config.toml
model = "spectrogram enhancement model"
dataset = "single English nouns, adjectives and verbs, spoken by a formant synthesiser in many voices"
gain_aug_db = 6
norm = "batchnorm"
activation = "silu"
pixel_unshuffle = 2
attention = false
momentum = 0.95
epochs = 12.5
Rows from block 3 of a small spectrogram enhancement model, named by matrix and row number. Rows with one number belong to one channel. Each number is 500 + 40 x the weight over its row's rms, rounded and kept within 0 to 999. All counts start at 0. Numbers have three digits each.
After each channel's rows are labels from the 100 clips, of 14976, where the channel reaches its highest value: "lies over" is the class under the peak. Only what is clearly more common there than usual is listed. The data: single English nouns, adjectives and verbs, spoken by a formant synthesiser in many voices.
# convs0: first 3x3 conv (model.enc.1.1.convs.0.weight, 128x128x3x3, each kernel summed), inputs 0-127
# convs1: second 3x3 conv (model.enc.1.1.convs.1.weight, 128x128x3x3, transposed, each kernel summed), outputs 0-127

convs0.26:472533517497485432511429448502498507462498488459582509526414491435495521455538483483460451420482546510430498461548472495523471566436575478528510520500451567528449587527510443488455544468537490520574432458539485451517482515514500508500499486471526482512491421429431514506409483548502385547422487478484477527491522485520468514519469419522497479498449509499476512525519550532508451453478
convs1.26:500484535484495540442538504566469505515492509519362451462428461496525516387450446480521534480539481499482510550533511522454484492552515481541502560574510499526493458474441562540605497492489526531437514477484558538462478506465492506501513432521504492447545511576533479570552484464526545481482497583547498509528476490480560512475473522487493494506527412479499503429501376469493478485516
lies over: /t/

convs0.65:506513510433477443506525519519415462510484517527459482506471482469506440517467445468503457489546510493452487553456518570456554478478491585435513512580448497477475497489545445473509506462461478490429495399562441471556502447407462478518507486506551562481545412519430503489479464481532520535453546494550463473474525487498492481442591514499501455469561446443506504529601494464522467516519
convs1.65:500479457616513500459519442495527563556539482512439544448505471491443589516485533469488519488475490533511488507563527473514480486564517444510477453467517475530462483540506504461509471476487565569505453556505517538484473518550465522511504579455416452519499496467584513533479522484510515513525495606455514525530457387497507486482518553486427458530558501493465542538412544521444536421523
lies over: /ə/

convs0.62:494486427415469562444512502532465528478497462430571516500498514436541504485509536500476496506466545476462453484446517486486529542433393504547528529482485498523435449602577505489494546442490509539485425452430576439428476443512446530499495491478495479498527470503495440450514460531491457483471502491483445515483516439573498459464436543523502379483495471546494480516487500491523484450482
convs1.62:498497547518539449534510441514533447504556476510386425479455512536483473450534422512472474392533484532524487526476489464518468473499541586485466558446520458508490555494495489545479457475510511488434570554493479486505477516508525443538517451572463480514536559535493551506519491482503458496461443510535510442465491516445487556500495472448568475450573488473558489413467454419500435549465
lies over: /aɪ/

convs0.59:493534544522497489573489459496582445539482485533492517498487472476502431480465455528605385475537531466518480460578466424483474531499473440557479458502532519489543516591490393541489530482457502545549526512486509542474481456516470480515493522578480483461429506514397553458494545495528482433495498546487469412452498513528493498480468447531491502504541467499500516455458460545476498479578
convs1.59:515520452514454489422538453483490502434542479456476451518449470462581521525556571467502548534501494520462472528535527489462553486521564495537524533534414485482431514489468624513475543478500452410481483496548472527569545526516501526589440476421552504555458514515566527555479492474479478508504446500477486446457521505484496448516419459577529509462547462524508499506494554530516484558479
lies over: silence

convs0.49:525525483525504487498456434501476544453474497439485551525478482519502506393456543515523598450520515477514465521536533484469555518481482523454532518460504461447514517490411444480512463430430531481539578459493488510491517476468496500511522455493441501558471542475437592493451506414597412498560490530492510513492501552498513432452570565539485517501491532487522503376499522509517515528483
convs1.49:578475389485532497470447464449502527484512461486521526512455482531496498571543488573489450575537453536548517492474527550545508479449563478492469420495530541535486526518527457523481508529534426521515466605483464459521466537538453379475506528421484512490536498454519429448457436549467498453479485496503510517492495492488468594447520515495477494535537526506434485542492536462519484430550
lies over: /k/

convs0.13:472511505516459514501459550501466479513462447401478464444477495440550476495442468405532498512492478484500514540521476524475505462492504534487478493508499516534500492469458455471515474471559531490496474480484491511529527534413627549485455443489477571435510416502507586460463594433507505484452508528475459456481421472532533491534450455485503501524518459489558418515412510496507491406563
convs1.13:470559525519464553490525478485527511496542447444413455497513525488469572507547515601512462473479584419496456488474546560425568571524496479503541530574518522480557468498538490571495468557478449430548529507562505526489507484450451531565524523541527504537498551559472454432510533485513543511527559527525480559597506491544504455407525497548513478478521484491484527521537492514520540515504
lies over: /ɪ/

convs0.45:513464522527518447462459484461522514371498500524460442509459435496512503509522510424468555425507496507452541511482472446447486526510416438578487476420520517491460479577487517472431398481510448508566489608535604498475477476478499500470485483509462552439498519500429473458491459470534512486467468486511481498517459473477457498417493521524459483485555438482500481522473512445473475492468
convs1.45:549554533517538510486471560533535476598490537501522523519495511509453444457409526546553474535509509485570461572509534546462520492494446475435538488514511566509508487476469529508500543477526479483496496449457466490433511477502551520518501559532553516425492456488450469480515507445508458470543610470420514561455489546460487483542457500509467423532414527527543585455583494497549526539462
lies over: /f/

convs0.109:441557523500546469473485552466518506456454511504366506490509508545491475446523538556456522437467506468508484517507477528468509508533569560445530449565538554475493486493444474506523432495475490526499560478484434524488552461468516465515499500502495463531533636522510446428528503455555440474543478446529491413578499512513472445486447547481498478470508546482496574496451493492534575498445
convs1.109:453489526499404498551480423538520490499544443483578400501469515480486521517494470499488478500485509549521456506458480441470451437430479411524467503511531453510512454466540517500534442484596500499524445507518550527505476505428447521472469462444551505498481456456530557557547474537445534487448454502404497518484461527475492600547503471467509455530434462512486433532484516467484425515479
lies over: /ɔ/

convs0.55:528506570450470492532418455491474489451489531592469506492506460483520522478462526530535472436527505463556473494513526499509549496485427460442565554510488469439498512620512386475512512509443427570536506524504524523464528500518541496480498528535531445491423530502440498467489573482483418556519527440523540486513499477521479424417478459553509517539575432513494546487504454502499464513506
convs1.55:478482464483503450499590482487534512440570452453511499535525538469502492520549457493497462552495499555518581466551420471497416560494498557544502508407535512518511496530530507507475556474562494502471442495429556543523513520456455462542455503467488542556524458530525518466474427521518534429502486513590512435476473482498484566520534464525555536425457490439578552507467588502478490521495
lies over: /t/

convs0.41:500538505518521480460565493469462489505514486461450530472474485494474477587505449471453515425577550523503510535596512551573576466581551481471488475448458489612507540525555461466497491490473528519524521495494503474458523544548533450532492533454504485486401565487485555471545517501471453499485506492472498448495469415560491523470564557539470490525438584501486484550471505470578469457463
convs1.41:501541496506408543478511539551527484477492535482524485478446473506518542403528486493526483511443519487532476441459499488412510554425457458465472499519479506438483479579496435513592477486471552476419434481470497562552469455432455506438522455512497464479538490481533472484468506497505571467517487463492471520607501493531520481473502459423504478569483419397444503515488530510483500475558
lies over: /t/

convs0.36:542507481523520493522464500516473475470384481447510535489497434509577571438480528601597447436548500512444468511472612482491542509435467510522559467505518481524596456559479474480495487480455452447488476470471541549494525483473518512528509555510524519500547568538477516514500535515537502530549471517518510511506495574546476447536462492545475491562533385487525508448518547471504480537482
convs1.36:438493573466518469445462457531516515432463463537486446507496494496434528545543496433488526536511486431501506477537413539475490518511538474470511459511532480533401537458486520430536458540500563448478521494535458460475510524452502445525557536443469513441441463490438489432542481426460437542466497500561535467433511488479512546433517500491499486427487492507418471441505513585505576508493
lies over: /s/

convs0.50:541534489559503570566492507514365509520469499464454528485512519485510467466507441462508515585576565477491476558479477479396503526492485462422506567503464499460453466475492551452489548457469520469475523519529438478481447428443473504451506487574480538496524470448466449476541525474438517494502561464488471488482482515544481496553473470495518411500461425514517500607541460485498539495511
convs1.50:460477467454497447479599506563545516501511456530507451379495508535556510502479522461497493533488489495495532545541515473540497524498493499505456485475483453475499465540467433500502420507511551517529487571541573537513487558505470536481486500371478469467513482480539539501453499561500474530490486527533501436458481389438557517449470539509477489454562474485366523528453444489465505539485
lies over: /aɪ/

convs0.96:468533541473516428547490457472482417445523509386448491525456468494444526474503480509479505491473489510492478491588519487449514442478579533624493519514477510465477540515497484520464439548546441485531544502524576434418495454483487581524505507511530515542507561565469437478452491481515461439484527400562512457517490536442478480521467478491531508494472506545517471449477509450550551476516
convs1.96:486475521461441563437495498594501522543499545517502459485434537457530490434473520457507504508483448505490508510551494460458522496473472432464510539491492558490522540498503494514610565525529464466408463465444506521489521514490449514452474431489507518443502517497510526510534531509525563591483444529463524516511494490545538493465493515442501492556458423403455589540552440559503423499571
lies over: /t/

convs0.67:461475443492520559481565497552463513481467516519504546510505541451492489458537437556522511476559567514588429495555511497506482510579545458530477492547449600465515470522516554476497465546453456490516476504503512470501484444397519524503472530510524516533474475461540492578598445491483495499504520506527459529486498509470541489607412439552457495537483515507579440404467527507517498502526
convs1.67:469478559511543444485419449508510510546510504516482481470529396553453459532409546430543504469485483578416511510423493525543518520432516513498539438488528511478488547453479453514502433508522442448491563481521507517447504480521497515529479537513475535458509504507413477444526502518506446486452545470486556562456554456501511565395544505453472551446494483482521472566548501446533465510517
lies over: /ɹ/

convs0.32:531497516535446473545539485501480488476510455499543524478514499468471492468523546454504500513378464462455515554485465492521514498487380518397529512483537434478486489515496430536536523522424483491469470418518441491515477448599460523475516449516484424528484462468453526542565494509490552481480491491506463580518470516485485494454518540521508513390504473520464481646497545504491522491486
convs1.32:504557494479496473484511524532482556505463482557439471489535515554504553527494438518549486436535510469482522473491541474486485433484594504491423511378431492495506505537477466514470470516528520470492464526526392497456540523440505524491492506479510519440500496472482445490463466560582493510472532487500511427469599482474540495480481473439510564489479469483469474396535565399546451459544
lies over: /ɔ/

convs0.94:524483493428433503472404529486482511486477487466475456403509555519493509466467566549530512438493479546535483500483472485495555515474454516497507525521414467433461493537496434496480472456515505541466480451504572460433500477479451507476521477497484479475533425435432489464497538387504440497468462476497413506518370488523532519533510485550524518479483480434489472507391531508523501454499
convs1.94:444516521460533548480533509504527467566583499493521500482547439465512513531536464535468497557578580423460542528526503464462532475594463470498518495542584450508492506526476534530525478533498431451571577521482459500533460521536536454514518469557511526526489482553470486465525517474468574558516622516475529575479587459459482547492502531527463472546507545532484511516527499498437569475516
lies over: silence

convs0.119:537541500425472495650504540486483482556488450489476537500533497474465474578451499509520491536446508493483523513501497474520522526489455468504486519436419497475522501491451474528531455493475526503478426392521547569481561495527518424583572525462479486495504483458509485474462506462471568487585564489478469473513522475527467480575498523510488529497472536425559487438610484509527490464542
convs1.119:532420491516531493453500389422485493506512541561526518590472476478441556507500550458451525493514492535536514507466514541498509529481431449476498504434543456518480539529540471455473578452433462492504520589439434450508493565514511446451437528460561561489517511552456491471550470463542495537510486545505511469469482533492483470459501526558422549522531509559467503541491533413464518499548
lies over: /ɹ/

convs0.42:517465507489478514478535466504437486529525488525562455473599445487470514506509511437473445590471545504555511473451479451471518482462477453572494521393530528505516511514505570433499534477496494444504453493450505518513487522425502421475478450447478470465504475411538434490517554488469521496468474472460525495493504449586435450444490528538509482586507541446469465612461479539514500489470
convs1.42:485532543501490447516533461516527481445528449534421543556507595502530475510412462447574574438482465489509474567479483485530563480522459517385461447540491468554529477496507424509465479521489476522515474504516486549473492475518509536510522514563545509507521552563508447465511523509511457525475487458532502545474502561435517540489547427500515572427536523456559601519493477454490453512557
lies over: /s/

convs0.34:500500547536463491437522435478485562432498511479563524432546449587513541503460471568453504488471554456476467513450509538482473515480442502437454567492552537511480433545543426513430437475532514516495408495478476469450467444464468523529458476542484412512496465486419468526457473465516485451463474464503487447482484542430481488484568478481447480517536473431499535545468551536492448518536
convs1.34:455485496535570493477516423522534487449558502505515486570472530461499502546468511424538490491511524571584522474500477566584521534529468474534491472512477384450515565445509529431491532517424509484548570508496448486517519621547474504512511555418503486442499511545533514455485470510489488534533543510529468468501503499579490484456502467545526475507462489542499485500499431391486515450533
lies over: /ɹ/

convs0.5:443439493539559491594521484494473497501494487506501491498481608536545522518519446507518468454493473507591436476521496547504512513457565549541474483545540488530473559484505515538470458530521519487527492460529567527522506557495518547539490432534521453497437534493455538507452505470496409563519452574430488496577512532455496525558522520523466472511471456503461482519647439446522445494490
convs1.5:572527448480492509387446474420479472510471491476470488505507450471447542470440554482512453549528502498510505536482511460525453466515451452524484507438540468527485458532513494542474482499446469514527515558445385465491486453496480445481516531441447485573554452495556445429473521482499518435560513553510511505459512431513452464444517529450420516522568456510505535542430565505499534468546
lies over: /t/